Weights of a small image classifier.
Data: trained on drawn human figures in many poses, 195000 training examples.
Rows from block 11, named by matrix and row number. Rows with one number belong to one neuron. Each number is 128 + 24 x the weight over its row's rms, rounded and kept within 0 to 255. All counts start at 0. Numbers have three digits each.
# fc1: MLP up (model.blocks.11.mlp.fc1.weight, 384x192), inputs 96-143
# fc2: MLP down (model.blocks.11.mlp.fc2.weight, 192x384, transposed), outputs 96-143
fc1.157:140128077121090170109143118120126127120140143115178141145116109127129122131130130139126155103123131141127157128128124145124134126088126125119128
fc2.157:129127170126155206208083128127123069156128130132217139128130132130147150121093039149129122128134127124126114126093128124119118126163125128213133
fc1.159:100000128132139113126137128121128128126121111144129127125127136126124140135173112122114143128114096132122172148127132139128080123110129129128128
fc2.159:124174149126120128127089135129105128152129136120000129127123126135150128124129132129128127125130129118128120128127169131126183136129128128191127
fc1.160:126127118148141116127125082110115124126109122127123129115122089129104140128154056126090135130088099125099128123107128136129099133129122128068128
fc2.160:158153156132129118128127126134130081168132129120113128135126128137140130128127140127129124128134137125121128125123134128128131140149131129147131
fc1.161:156130134129119129141133119147105127082128121123081147116129188127117120127142129132117133126126124127130120126111126128082045125128128125058166
fc2.161:124128165129142128129126148128159122234123128130125126142126144130130126127129100117142128134140131126130134128121139126126133126127141131188124
fc1.162:133128129126129128146123137080128127130129126133121128118128118120128133123124126123127128127127120129127123123123127130146136142123116125035137
fc2.162:214146176127129128123128160132136135155125129127129174121129130130128128128129130128124128125145139132129126128128132128133128132129140124218146
fc1.163:129122032115135124129110123118102125074118130125129125135123115123131123137121129106129127128129128115126127131156128102134124116121125130071105
fc2.163:191128140123128153131131165140147124139159172163161128127134130157134128130130127130135129129141171163135121133130131128130128127129129134157143
fc1.164:042128100128117131124130129127132125109095068135115147114128152061130131129127132120162143136109042130133129130143129118172128133136130133108082
fc2.164:127155181131127132138111133110131119174100120133128192122147138126159127127115127092148127128107125129141125129127130128127188136127128074173136
fc1.165:128125149088220140130169143094148120118126128128132141127141121131145130136121086125139128131132138120177132129114175121118127122130095129051129
fc2.165:162132153120127130131127146137130051146128135120132142118117136131171125127129127130131129130131125129130128129128131131128131139132127134248156
fc1.166:119000100128150123106131113130117128123124106127117125121124126126128130145148132130127106128090066131121130132083126132086134131126134133113128
fc2.166:128151227127129130146121124135124114158113135124102128154130143130141129125122128141129129129145157140131127127124129131125128147127134130205039
fc1.167:128128128128128128128128128128128128128128128128106128128128128128128128128128128128128128128128128128128128128128128128128128000128128128128128
fc2.167:128128128128128128138128255128128128128128128128128128128128128128238128128128128128128128128128128128128128128128128128128128128128128128128128
fc1.171:126101082127123184126128114129128121126130125126160125125126124128125130131136115153117175114122130140127139128162121151104130128128145128113128
fc2.171:128130202122134197148078130134126101133107129132208128108127130128132129125116092126127094128128169121126121127060128127125158126165129145127132
fc1.173:128098103166129129130152124111126125126122145102127121124125181158134164135136129128127121108129123105127102131124126107087167138165128156101123
fc2.173:140153184153129130141113127102129138151127130137112181147124185133133128115114117142130127157146145127128129129124132117187078133177100126203159
fc1.174:124130078182135132128126115103132089123127127128122134126128130127124143118081129126105127113140124127129121099128128116127131141128127148115131
fc2.174:190136058128146126099128151126128122149128120136128135151129168127126186128128127127128129127141149128127129128128126127128128129131127106244134
fc1.175:127123087127141127126143110115124127122125120055192049130090164127112128142128143126098131133093088127106201119132134128107105128127128129122100
fc2.175:064127149144128126175116141097133092152129130135132120127128188128142135135127128127130133129160161132128127131135127130129157128136129138150099
fc1.176:044128128128128128128128119133128129126128082128128127128128128128127128128128128128128128128126129128128128128128128128128128066128128128119000
fc2.176:128128181128128128131128128128128077130128128128121126128129128128136128128128128128128128128168191128128128128128128128128128128128128132148128
fc1.177:111122116120158128111129147165129125029125108122124095127127127118122083132120132130128131126123099128111129130150118126127051097095142096119103
fc2.177:181157135108121132123115146170076143183120136129140133127133131136235129128128130128128127130147145125127129128128129140130153147127178170132158
fc1.179:133125121125106126128132116209142116127128129123128128138128155147122126127136175129126128126128108123130133123091124111124129127127130142165127
fc2.179:128127133124129112129127174104130096171122129081093127161046123128127129123123124131130128129132131127127137144129123130120136159127126128174145
fc1.180:131126095153127130130130129130121128122125122129120127117128147138148130133131127129137110076130092130126119127087133129004128129144128136125129
fc2.180:127131142128131115128125127132132131231109129128108153129125149130154128129132128128126128140136237127129131130128134132168127124125130133143132
fc1.184:136128043121099164121145124114128118108127132116163153131124120121132144155130112137127159010149141160173128124130129165127130128128127127111126
fc2.184:136132106128130170131106134129124128139125127136222127128128132129135127118069129134129119124149146125123098140112113127128124148146127114175129
fc1.185:125110129114130124121128130161099163107122125128115119117124111103169131125127131127127110120065098112100121128082128111074126163119129126128127
fc2.185:119107161134131081119129147164129117220116130133044086131121128135145136102133129128155132154136200144136149134134124131127124122123137135142086
fc1.186:128122075127140107119164127128127127090076129105130050129126124133145130166144129135130132069132118128119128139093124123107128159123128125129111
fc2.186:165129129127132085168106127133127126141128136129113154128129158144155161114128128137128127128155134127128126125121128130128129158158145112224128
fc1.187:113115092066125127129129126070125129134083127082127128126127127137126132128136160134126130125123130128121127135120128129110130149128076137117128
fc2.187:149132136134128131161141133164130104171107128128070129127126135127177129131129118128135129141136128135128129138128130135130230142164120135186130
fc1.188:135089087108122128129149125169128129132116127126119127125125187129170131126121179126128095106128114089128118112086125097062146124121127123081129
fc2.188:129167153135120148130126128127132093210123128128133153127127134128136128123117086132137125129151154130131130130128128128134127132131104128255135
fc1.189:065128123128121136130135129126155134103072112132129136117127129125131171133126140128128159135105000131125135130129128123206100182137126131125105
fc2.189:114191173132127127133109131120130128159125128132127185126141133128154129129095125128179127161046103129129128137128127119141146132128129105145123
fc1.190:132128129123138123141097130091126126115108119106161145133127130127126128103108028078100087128118128074110129135144123119126113101121107126121127
fc2.190:130130198128156145126141128138134129168147131127132149129130231130131127152192146131120169133113129159149157132139129146133144134117129131146140
fc1.191:130122127125135129115128119158126128122128096124125000128126129110125126151131150119110145130125127035120127173126127127099137130123162119125126
fc2.191:127127195122124130138128136124125082179128147127129129132130134130126129127129125133115133132228220127125130128128126172126127132132129126209112
fc1.195:128128128128128128128128128128128128128128128128128128128128128128128128128128128128128128128128128128128128128128128128128128128128128128128128
fc2.195:128128181128128128128128128128128128128128128128128128128128128128113128128128128128128128128128158128128128128128128128128128128128128128128128
fc1.196:138129121129130128128137124129128127083098085128128124128129099126129133123142132108129128129153178109130129127122128119128088134127130123094128
fc2.196:153140155132129068158098129132133128133128144182027144124144131135130128105128118127112109132138126126128145105111135126128172161186130128126142
fc1.198:038126091129123129112137126126128128092095058128130128127126169065129129163118130112129146117055024127128130127131129116133120126119127135127069
fc2.198:123161159135128134148106135094130119166098119142129188126144145118163129128122127123156128128114128130134127129125128129141195135114133075164127
fc1.199:128128128128128128128128141128128128128128128128128128128128128128144120128128055128128128128128146128128128128090128128128128090128128128132128
fc2.199:209128136128128128128128128163128128137128128128128177128128128128128128128128128128128128128128128128128128128128128128128036128128128128128147
fc1.200:129128101161131118127112128093154111116117128122164131131126133128106124109112096073066115108131132073127125133135120098115123125120098129119130
fc2.200:207158144126162126132138132129143127184152129131191164127092159133130126151158134128127167127126127163132141135179127138132153130096126128183181
fc1.201:120131076127127128128128125132127121050126128128128136128128132129129128128129128128128128105128101128129128128098128128129128128128129128128129
fc2.201:133128120128128128129128131127129128197128128135128130128128128127131128128128128128129128128144147128128128128128128128128128128128128127128133
fc1.203:142129130122161069094100152129116129104127150127126129126126129128128127120129079108064128128125129129124170136124125129129136089127122126116146
fc2.203:153127209153123193096129129129136135158135128138214127129168132129126110125123154127127110128128129117128124127127124128120123211142133128153120
fc1.204:043128108127125131115131135126127128110073065134125129121128131060164131131125132119148136131093006129126129129122129115173112136128128134121088
fc2.204:119178167133127131134109133127130138174087085136128181126153139116145128130117125113145128132084119129134127130128128128136175132128131083150127
fc1.206:113127085125135128128128150128129130042127127114128139114127143139113142109124171129128132070131128124115122123116127114025124129171135126067129
fc2.206:130128129122128127131114154124135117128128130128067128125129136131131132126127124128141125128141196128127128127127130131156129132159126131138137
fc1.207:128128128128128128128128128128128128128128128128128128128128128128175128128128128128128128128128166128128128128128128128128128128128128128128128
fc2.207:128128128150128128128128128128128128128128128128128128128128128128128128128128128128128128128128128128128128128128128128128128128128128128128128
fc1.208:127125117127128124126122122127114131129115129124135135136128134111124119135127117100122125126121123117099126128173128126127136120129117130118119
fc2.208:149130133133129129110130142129134108209129129129161139129130214130138127132159127128134128132129138139137128130129134139127128127126127136136164
fc1.209:107128128132158136130129128105133136115129181128127159130114120169134118110111134134139130128131096128127127122129074086193143137128110191132053
fc2.209:128158152128126128137128134128130129191174153129102181128127128190127132120128122208180133156129129128128129129135125130135127066128098131149130
fc1.212:128128113173085116130128126133128130097119131127062134106128208167148189124129168169129125125122112095128105130118121124128102153164129148118154
fc2.212:127128141137138116128125126121127121201126118128054142125126127126129129125138084116131147126141129134126142148130131128127131128129112118163128
fc1.215:130128089116128131103127205129102126067129091112076128127126128107176141126128146128138131106129131119124124125126142108123113126153128115086120
fc2.215:132130155130128072123122151129101048134134136131086129124128129166141131131118112124133129135149161127125138129127129136127135139154128127172161
fc1.217:098123071134097128128128128131123120092127125131053145109128157163197206130130127149172132095117092124118122125088128128128100112166132140082129
fc2.217:164150155129130125127123150130112128175128129111075163128122148129128128127128128129129129133129128125121119128124128116130128128125128109165166
fc1.218:126128125127126110126128124138128128072127128122183126128128130127132131122127132128137128125112133123127129129131128125126128129130127130114126
fc2.218:170129235128124140130128128136127128127127127129138114125099129126129126128128128127135128130119184129128128128128130151132129131096129134167127
fc1.219:131133087123137130099146115129128127087110128128128119135121126143134120127127139137137133079132128127126131144130127120135128143118121124128130
fc2.219:127136200128129120215114119163127133134124145144120184127129136149163132126126115156128126130137127127127118127074140128128142161179183127150129
fc1.221:125129138128133133132125137119135114042125127106128119130130124127127143131127133121124112128120098079129165117152129069129138128162130129120129
fc2.221:130144144125134134137128143138138132215130132134127164125117136191148139129129128146160129137129128128125136165129127130136128130127131153160135
fc1.222:028120132124158130120237107122111126115128128126148125128127109122128108149143128130093136135128114138127244172139128120126126128112129128127088
fc2.222:128122144129128120128110128090126053161128127134130098127128128128125127118118122124119123128198165113140128097112128128127126130129128123156118
fc1.224:133016100128122130125198087189129125114132129136170130131126120129148147148129199154136128116122094129127132116103130138125125132147147125128130
fc2.224:125145188121133121133116127130117105220128142126119129128132131138160136120128126137127133128138130125130115126128127128126127131134128127137104
fc1.225:125145088120168122122173127127127128053110122127111132126128136128129132132126131131127147119133110111120124116119124115128125126128128127050122
fc2.225:223129136130130076166126127130136139158128135130101176127130154151135156126128127127137129134140142127128128124127132128128131139130128128188159
fc1.226:136128101124143175079151189132138121103113126119124128135129127127126130136121146110112136085129128128127127122120128128127126144163126109125159
fc2.226:131146134131125127124113154129128129134129130129150128140127130143130126129129127127136128130135160127126134133129126129128143132128129128213161
fc1.227:129000069128128128128128128127128128124128128128127127128128129031128128128128128128128128128129130128195128128128128128128127128128128128127128
fc2.227:128128170128128128128128128128128128188128128128128128128128128128128128128128128128146128128128128128128128128128128128128128128128104128255087
fc1.229:134131105128073118126130129132128126164128129128123134129128150129125129133128121120086129130131139113129129129127127128139155128127116132156119
fc2.229:172130181128128147131128127129139111247128127128166128127128161127117128128128128079128128143123126129123088128128131129129128128085128136147221
fc1.231:137125079164128119134124130209119117087127129130131125126129129115128132098128106126129128119132139137106128179128128134040130087135132130133129
fc2.231:133146176130132157123113132174125102169127137121137126135128141137121128143134128133105166147131225135111128101108122152176157145126191113139130
fc1.232:128128128128128128128128128255128128128128128059128128128128128128128128128128128128128128128128128128128128128128128128128128128128128128128128
fc2.232:217128128128128128151128128128128128128128128128128128128128208128134128128128128128128128128128128128128128128128128128128128128128128128128128
fc1.233:119133019131169128128127134125126123007126128128127135128128132129128128121129130128128130091125119077129122125129129116129127129126128132134128
fc2.233:219130114168130134128128138126127127255127125163128133131127137122131141128128127127134128127153150130128128128128125127128128130140129121162144
fc1.234:117127128128128128128128128118128124127128128128127128128128115128111128128077128128128128128130130128128127128092128128128128121128128128129106
fc2.234:255128128127128128142128128170192128128128129128128128128128129129130128128128128128125128128128151128128128128128128128128128128128128127128128
fc1.235:000100126111154163133136128136129128112079102133127128126133094125130149132105145127129136133114116128137131129127130132129129133131136123117127
fc2.235:159145133127127138128129142144129095154096128127129132140108146123234127128129119099129136128125126131128128128130129129129143132127137128170129
fc1.236:129127067141132166104140128091153120098140126120176127135114131111126129125126158125126128081134129136113141117113117098131066121125088178118128
fc2.236:133136107128129129127128164130119126137128122129203139130127144127147136129100126126136130128136133129128128129135121127129129132182129122196131
fc1.237:128128128128128128128128128128128128128128128128128128128128128128128128128128128128128128128128128128128128128128128128128128128128128128128128
fc2.237:128128128128128128128128128128128128255128128128128128128128128128128128128128128128128128128128128128128128128128128128128128128235128128128128
fc1.238:120071124146128137120132130136129139112132112131132134129125130122121131143126212127111119127076090125127132129113137084046119130126129141128137
fc2.238:100134198130126128128124138170084127146129132129125115133138148130158129127132128124134131149124128127125110132128125145128124131128157127137066
fc1.239:129122121126127128139129119117128136077136136129112117128123117134128129127129159131133102118101083124128099125029136136057139130137121141115126
fc2.239:129125150126131127127128128134122109146129141128082122128079127139129151129134128159120128130141152139129133129130128133127126132176135144137126
fc1.240:129072130121137128136126127087113128129125127123080117098126123128120196122138116151136100114128133115121106128099142124085121139161105126082124
fc2.240:142169171129128084129123141137129087151130133112000135158124143130126126132130135128123128153157172127122135132127129136148137138144131129191138
fc1.241:133063092138136197135128129228130125129131129128226129128134129132133149118122130130132106095128132121102087109115142110129125116157128128140147
fc2.241:121129125065127128075126138150088167160111124083201112126104129119210121136135130121122134127124124147123139133123123165127135136128138135143122
fc1.242:131128101125134135124140128138128128096117156088128123127119061155144126129114141133126106077145117140119117128127131128101125134119127134110129
fc2.242:135173135134128102139125173132126071146128128148068131128128176128170125130128126125124128159145180126096136129128129128138127127169130178129157
fc1.243:121130083131130127128143083090134101089132144117127127136112170141127130122160135133161128128127122122127125127117123119130118143132099127101129
fc2.243:122127191136132061178098122119129141141109129128088129127128133133139177117084050135130118160142128124123123128107134120127127151164111127161129
fc1.245:128100063131131129081153049127139127101129127127097125117127155128131128142128125129127126048126109058116136121112129136097137144175137141098123
fc2.245:189215165129128100129120126129108037169141201128129167125128139174152129127087099130151128136209152126128129130126132127152127128188129114163142
fc1.246:148171126110098133115134120097082128086128120128130169159124160128132075158150153128124156121129128133108133115140107130127166188098118128134174
fc2.246:127128132140129123167108136128138127131128131129114126124132134131132132101104067128129095128132153128128123128067128127128012128168127132140133
fc1.247:128128128128177128128128128128128128128128128128128128128128128128128141128128128128128128128128128128128128128128128128128128128128128128128128
fc2.247:128128128128128128128128128128128128128128128074128128128000128128128128128128128128128128128128128128128128128128128128128128128128128128128128
fc1.250:153194123143072149067128243149129125121141127132137109133128107132134128119130138125128115105130137071137127127129128127121130130161149135123128
fc2.250:130095155126191129092118163130125112114118133129127115126120123129144132128132096112127149140128131129114161153129127159115129137133129137116137
fc1.251:120156074133091167126126125128120112055121120128075130121166186126162131118166132132115129109105106121128123130120128096121088125133128126097129
fc2.251:142135153130128130129128128130128108216127127128109134127125166128129131128128125132131128129138143117128127130128130129111180192134127128176167
fc1.252:137125128134126126135132120123125127129111128138127071166133050127129135129128164128130132133120116076128153121128151125128126143129140121163110
fc2.252:137164133129128127133127147184127098183129129113128108128126112132134129127132128128128134128146144132106123127127113128203133119154128129240127
fc1.253:127058078127169131124133104127125128063124128158128130127129142136125138127123128133125149088173130123128125127115163116125160126128133127127117
fc2.253:169128136144128121134121128128128127180126139129115173130130189134127123120127128126094128129139163128125127116127127129127128134128125131134158
fc1.254:132132124136119138137128129122126117078122129118128131128131127130128141127091167133126134118128103131128138127124129107116112138142133133128136
fc2.254:129163135131150122130124166133126118141133130130124138134123143131152127128126127128151128131133130128097129171129111129128142132135128141167129
fc1.255:128128128128128128128255128148128128128128128128128128128128128128128128128128128128128128128128128128128128128128128128128128128128128128128128
fc2.255:187128161128128128128128128128128128128128128128128128128128128128128128128128128128128128128128128128128128128128128128128128128128128128128128
fc1.256:149132094143114132119141126129127128086127129122123153122103124128132122140161132129125138097139144128121141157055122135130101129128135141060146
fc2.256:139139241125130106128111127143143151190118136128092139128129166149132133117129104132133127131143128127129129125124128124126130145142156129165128
fc1.257:109017097127131118123126116111122128143078116108126127108125129131138136130157114128123135132105103128116129128108128133118124124129117151078128
fc2.257:127166151121124085130122127133113115205128140121055127127102128132157130127133135134129127129130132127128128127126129131125127136128130136220118
fc1.258:130114114140128128151125117130132134124108144061139132127127133132122095126102127111070067124131142076128107102130103119111128129068124155097128
fc2.258:171141128122153095155142130128132049232130131128130134125128127131136121137143126133129161127179138166130140157157128140140140129090125137137149
fc1.259:128128046128128128128128128128128128128128128128128128128128128128128128128128128128128128128128128128128128128128128128128128128128128128128128
fc2.259:128128128128128128128128128128128128128128128128128128128128128128128128128128128128128128128128128128128128128128128128128128128128128128128128
fc1.260:134109168130131128149130119126134119128130126140145165118134129112117130122111124115115127154126126105133128144143127127071121078129125126106143
fc2.260:128137140104131122126127136144128092150117133114129146126132166129130127139146130133129152135139177146134134128117135137132142135122128129144128
fc1.262:121000101128129127128133069129124126128132125123122113125127129128129201126134138133130135111122122139148129125047127129114133138128131138107117
fc2.262:127132222129143130131125128128121118201114133123106133132131166130128128127129126127130131135163184127129129126128132134124102141126141127243117
fc1.263:126123069124133106128127127123128125107119126115125120132129120136127150129157125128127137122122105127124128147127129129124109128200126127130128
fc2.263:139130165132128103131117126153126136154119129120038146131127151128144125128127132128128127146140146126127128128121127131128185134167126128158148
fc1.264:102128098127133127117128127128128126012121084128111143124128219125113128127128118128107165117120064123127126127108127129092209123130137124088130
fc2.264:132129130127128128132126127117112153157127139117120164127130134134130128108113126084128110128135142128127125114116128128178115133108142060163131
fc1.265:128128057128130121127136120125127118071121132128130131128128130145145143128051135126128142060137105113122126107129128124129135141118128129093118
fc2.265:206156126126162128135127130131136029133128128142127135148129163141138132127108123128130129127149130129127128135126126128127128133142128125213148
fc1.267:119151130110174132065129128133134142118171154102124129133121124143127111127122130152129129122131130113105129127128081128119129125144127172104106
fc2.267:146156206125129070133128131154128088173176219145130128132133129207122138131131123125129130130185229128135129128127134160129133154146163042154177
fc1.269:132111129117126118165136128129128135128128133067110125125121135149149163131131128154143119125117126099111112135082111127085132132127114129129131
fc2.269:129143156122129128132126129118128126183110127100103151128122135126133123128126122129121130129152130134130129129130128128154124132125094126149140
fc1.270:129125002130153118126128095127125131198118131124127127125132133131131127129139128122129127052133120128123118125110129124109122157117124156128098
fc2.270:173181131130127129162121128142118123152117128129068131159127226132154131127128127142125128128173157127128120130126126127128127134138131126201154
fc1.271:139158108130136128131129116137127126031084133130064129135128128162128148124127136130128129124125128102130129131127133126128172128127138126131137
fc2.271:148161239130129130150127126137131126208124133146136128133128169116081129128128106129125128141163151129121114137122127132140103177167148128151169
fc1.272:132105099133083127128131064100128130048140128128075157125125255185163207131128133152125129130117119090124126125090126123134134123153091143128165
fc2.272:126127187152143133131127129099145125217128131128143135122127192130133132114119108138135130128130128130126132129128132103126128131145101126240099
fc1.273:126132128139125128121127129129124131130129128121133135133117084133128129128110144128129131076123129119119180123121118130128121195125136133127155
fc2.273:130134141128128127138121144128128108255128128122123179133126139128140133128132127128130137129133130128128128127128148129128154130156127128234130
fc1.275:128128128128128128128128128255128128128128128128128128128128128128128128128128128128128128128128128128128128128128128128128128128128128128128128
fc2.275:128128128128128128128128128128128128128128128128128128128128128128128128128128128128128128128128128128128128128128128128128128128128128128255128
fc1.276:128128128128128128128128128128128128103128128128128128128128128128255128128128128128128128128128128128128128128128128128128128128128128128028128
fc2.276:128128128128128128128128128128128128184128128128128128128128128128128128128128128128128128184128128128128128128128191128128128128128128128128128
fc1.277:100111093075119131132166129127099116084148123137124128125134239126123129142130135132123129122117086124147129127124144129128140131131126113108130
fc2.277:126126132135136142127128129004168129208123128129129135123126128131131125118120101134128127128127145128128131129129134126131123132125130114151126
fc1.279:134135172132129120127132121103133132088127124110122111132130079142127128129144131170116132165106115127130130126121128135129103134108118120110132
fc2.279:169150173155129116152125167139127130127128130128081126130135127137152127123131123131124127153199189128130126128123144142133138160136130129131128
fc1.280:104123107129129128121128133118083090068058097123117118128128115116124132127128129129128129128123126118097127126127127121129113198129117108092107
fc2.280:172134153140130057136130134139112112137131129181047135123128143143127162132128080125128128130134126127127130128123139127128148135169130129129145
fc1.281:128027053093153127123134064133127127133103106115138041180124051128132131130130150128123134114116113063124146119124113124104127132108136115136114
fc2.281:136143157128129128143127140167126065134128130131131127182139218131164128125128127129136152126171136131127129128130121136150128130127130128248128
fc1.282:159149078168119167087162177202148155127158139133189128160132121183129129131131134179129129125134129128147128128144129130126130131129176127128137
fc2.282:134128128108153116129120146133121070216128130122139122124121070125152123119122099121129122123133131126113120107120103129128126107125135125126134
fc1.283:128128128128140128128128128128128128128128128128128128128128128128128128128128128128128128128128128128128128128128128128128128128128128128128128
fc2.283:128128128128128128128128128128128128128128128128128128128128128128128128128128128128128128128128128128128128128128128128128128128128128128255128
fc1.284:128128128128128128128128128128128128128128128128128128128128128128128128128128128128187128128128128128128057128128128128128128128128128128128128
fc2.284:128128128128128128128128128128128128128128128128128128128128128128128128128128128128128128128128128128128128128128128128128128128128128128128128
fc1.285:119127125125134134146128131099133104080127128126127125132128045129120131118120098129121126103115106114125128112110130110117128134141128131091124
fc2.285:136141151132131020126127141101128017172129129127091195127100170141133134127128128138144127148131135129127129126128129128147132128138089145162171
fc1.286:063115135099158129112168058113082128127126126111156124128128123114129125152143157102094129158126119127127221125165151124102127128127126126127088
fc2.286:116107148129128122130124129121133085151128128129129036128127132128117128128127117126112127128249226128127128129127127146127129130129130127133022
fc1.288:089000137126130133131131123128125129129123120130128182129126126126158136130134152113128105152098128127127129120126149129083127133129129126128142
fc2.288:115125145129130125128128136127139128169127131129120029134123132128126115125128121127128144130163174132127127149139127130112125131127129131192005
fc1.289:131152063116136124090137127129115135075127125129126133127118125123128088162129129122125135108130123130116131145129128131138128142123134123056124
fc2.289:129139152155129104149116136145153182165128142180093144120154149171167128128131128131132129131146126127138122130127162128130127145145137148162159
fc1.290:080128128122127128128129125132101137129115039127134127134133124114117108153107137129121132127121122125126150132131131127072128124121135104129102
fc2.290:138133135129122126140129136153127103162100134128128120139165130133129114129129128121114130131255248128112128131128095131128127145126130127168127
fc1.291:133145108031131131121128170137089145062109108098162143150122127078123111148107133101124138095133127118124127112154116124129097134129127082100161
fc2.291:132128140120135098131129147164132046143131133160148132127136129131216127143136127127145129127130140138129129129185133130126255162130137138138168
fc1.292:120127121125157126148126164127125129013062128092111131128125116126123152130119128130124143129128127116120129091131127097090132141132119125085112
fc2.292:130133141127124091129127129129134077161128128144123131125138130128128128128128084126126128144149173127125132128128130130131128137139127176128200
fc1.295:114047056144156129129132115131122127089127129127131117126126130130129133141138130133128137107129120131106120122110119128112130132125130131087068
fc2.295:173128159119129125136121128135129123161125136127110140128128138134133124109128124130130128128147137129127122123129127128126126137126133129179149
fc1.296:128128119125136106115130152170129134109114111127060109127129096116121136134139115123117141126120122130124126125128125134121132115129124120123128
fc2.296:135121138138144128129120135127128130163133129136128121127128129132128137126129131085127128187169183125128127121128130128123128130139131131163121
fc1.297:128124039133141131125127117121127122138117125112128099128135119166146128131113133127132130106128089129088126122121134117129131142128129138127128
fc2.297:126171136149126134129128128142124066204129130139102180151127160129189129132131130139130131132126128128129130132127127134144131126127127171140139
fc1.298:131164106118131130131123135129173113088101128095152128134129127129116127108107117096088128116133131108130126135136125126122128129131095133127128
fc2.298:165135170130128140148130136164133105114130135128133131127124141131135129130130127130133128145158153143127129131104134130151131128117129133137167
fc1.300:129047131137130122133136128133098138080125126124088111120127127133160179125135139127127115118150143115110127124090128130103108144158134128082100
fc2.300:154178181122134108129119131131139126131126131121083154119125174129124124126130129123126128146156165127111129125127128133127163159129147128126153
fc1.301:132125128099140122130126130149126114136107110131129239125127151119131133134141041118129129129137176133133120133141130135044157101129117114126194
fc2.301:128124120126136139116128128116136122125134134113171128129122183139126116130127125153126130118135130130131143134129126140242128138124130080126000
fc1.302:131118121096126147119130059123129141089128123123137129128116096128132104127126091128127143125118127126103129128140117127126096122083126129069136
fc2.302:129130227126130127183127128148131147133106129136162135126131127127196129125129127131129128177157175128139128129131134128129181140126133151125159
fc1.305:123127115129130125124152118129127115071117126128130119131110110129129128128137149138131130132128129127130128127141139125129096128108126126113113
fc2.305:118128156127130042190106128131128127128129141178057127123129125140127128127125100126082091131131127123127122125104153125125128170145129129127126
fc1.306:128153068100146126082138121127128122105118122106127125168106105129139078128126155131137134115129128128110136128155121128134097141103123125112128
fc2.306:126132129137128124162120127201131143141129144170119127125142128154169156137128105150128121129134125127148120130092141127129180155202166129130130
fc1.308:121127119130124128135126126106128123077133125141047188091130167130118176122112119128105128036106108094119124126110125119121121123163131129123166
fc2.308:184127134124129136136114143128122138164128132117070231128128146134128128126128132130129129134131143127126123128128129126133128129122126130194168
fc1.314:122130095155012128130174102063115092132179143125108137128123191169147200143154128187126142128109125129123168144135128102127133128133072127114140
fc2.314:124122173134133125126117131100125127209121127126104129128128208130114144117099165131128127127128060116091120123092133077118127170199128126196122
fc1.315:127123127138076132137138126058129128056143128117098171118121242170125161144131127156120131134128129126123128142129124129125130126180081129126153
fc2.315:125125149150159129130127124098138129141129127128133131128097184128132175116112107135131132145133127128124132129130127100127130132141090127219103
fc1.316:124053128127154131107129083154128128127127111107138038128122121122126138149131137116120102133093118081122144129065129134114109116126143128127125
fc2.316:128137213066126135135115132128123119136128137127131138128128174131194128116122127133127131180129129126117127127130127133129128141126128128221128
fc1.318:078126083142135112136122127123129128064102125127093124127129149134135133138134138114127129122129105098129121123102124121127126151128119141079122
fc2.318:129136129135128094131121133130129127150127118129016151145119167136145147119123107129128129128140147127123128129119125126139145144143119127206145
fc1.322:128128058128128128128128128128128128128128128128128128128128128128128128128128128128128128128128128128128128128128128128128128128128128128128128
fc2.322:128128128128128128128128128128128128128128128128128128181128128128128128128128128128128128128128128128128128128128128128128134128128128128155128
fc1.323:148126126174136129147131146121159136126087120128128141109129153121147130114127121104150125140132123127120126133125125105128151112120126126052139
fc2.323:173158161141128130140117143136146129189128130139114158124157148128145125118131126125124127128137128128138125122125184128144129141162131127162186
fc1.324:128088117121148126122127165132126141051125125126147128128131129122118105112119126128098128129090110129108130125134118125114112127090132127126128
fc2.324:156145157123127148127105134204125111160127127128129121127128128127141135128129128126127127130163215127111128128128128136128150133149171134133121
fc1.325:116113128125133128115123125129118120124128112124129127150122187122146126228118132118124131127123100113095128116129129115110123124126128117104128
fc2.325:124147157128157070129128143144127093164125132178134134112154130131140156128134127128128122130127127128156125129127145137123150126130121178136150
fc1.327:124123141133149197136130129199148141078127135128120100130129118129125130129118150135117120161127130128127110128124128127124123131125144128131116
fc2.327:191195135127121130135127145237127132181119141119130124130123128129119131129129127130123128131165195128095129137128116155143129145153195127137136
fc1.330:153181081128127143118130124126128121090115122122128136140128134177129141129125132122130131066133123124118126117118123126132128148127135127130128
fc2.330:138135113124129129152126158128128102143127128135156130129128182128142127128126126129155128128150136130128108130128127128129144146149130096185159
fc1.331:130127062132141141138127127127126125087107122128130128129129129127123143123122142086115129105128129113123116120129128082128130149141134124125115
fc2.331:151133128128127129129129130135136125181128129142128143175135151129154120130130127124132129128128137131127127140129117129128129138142128123170174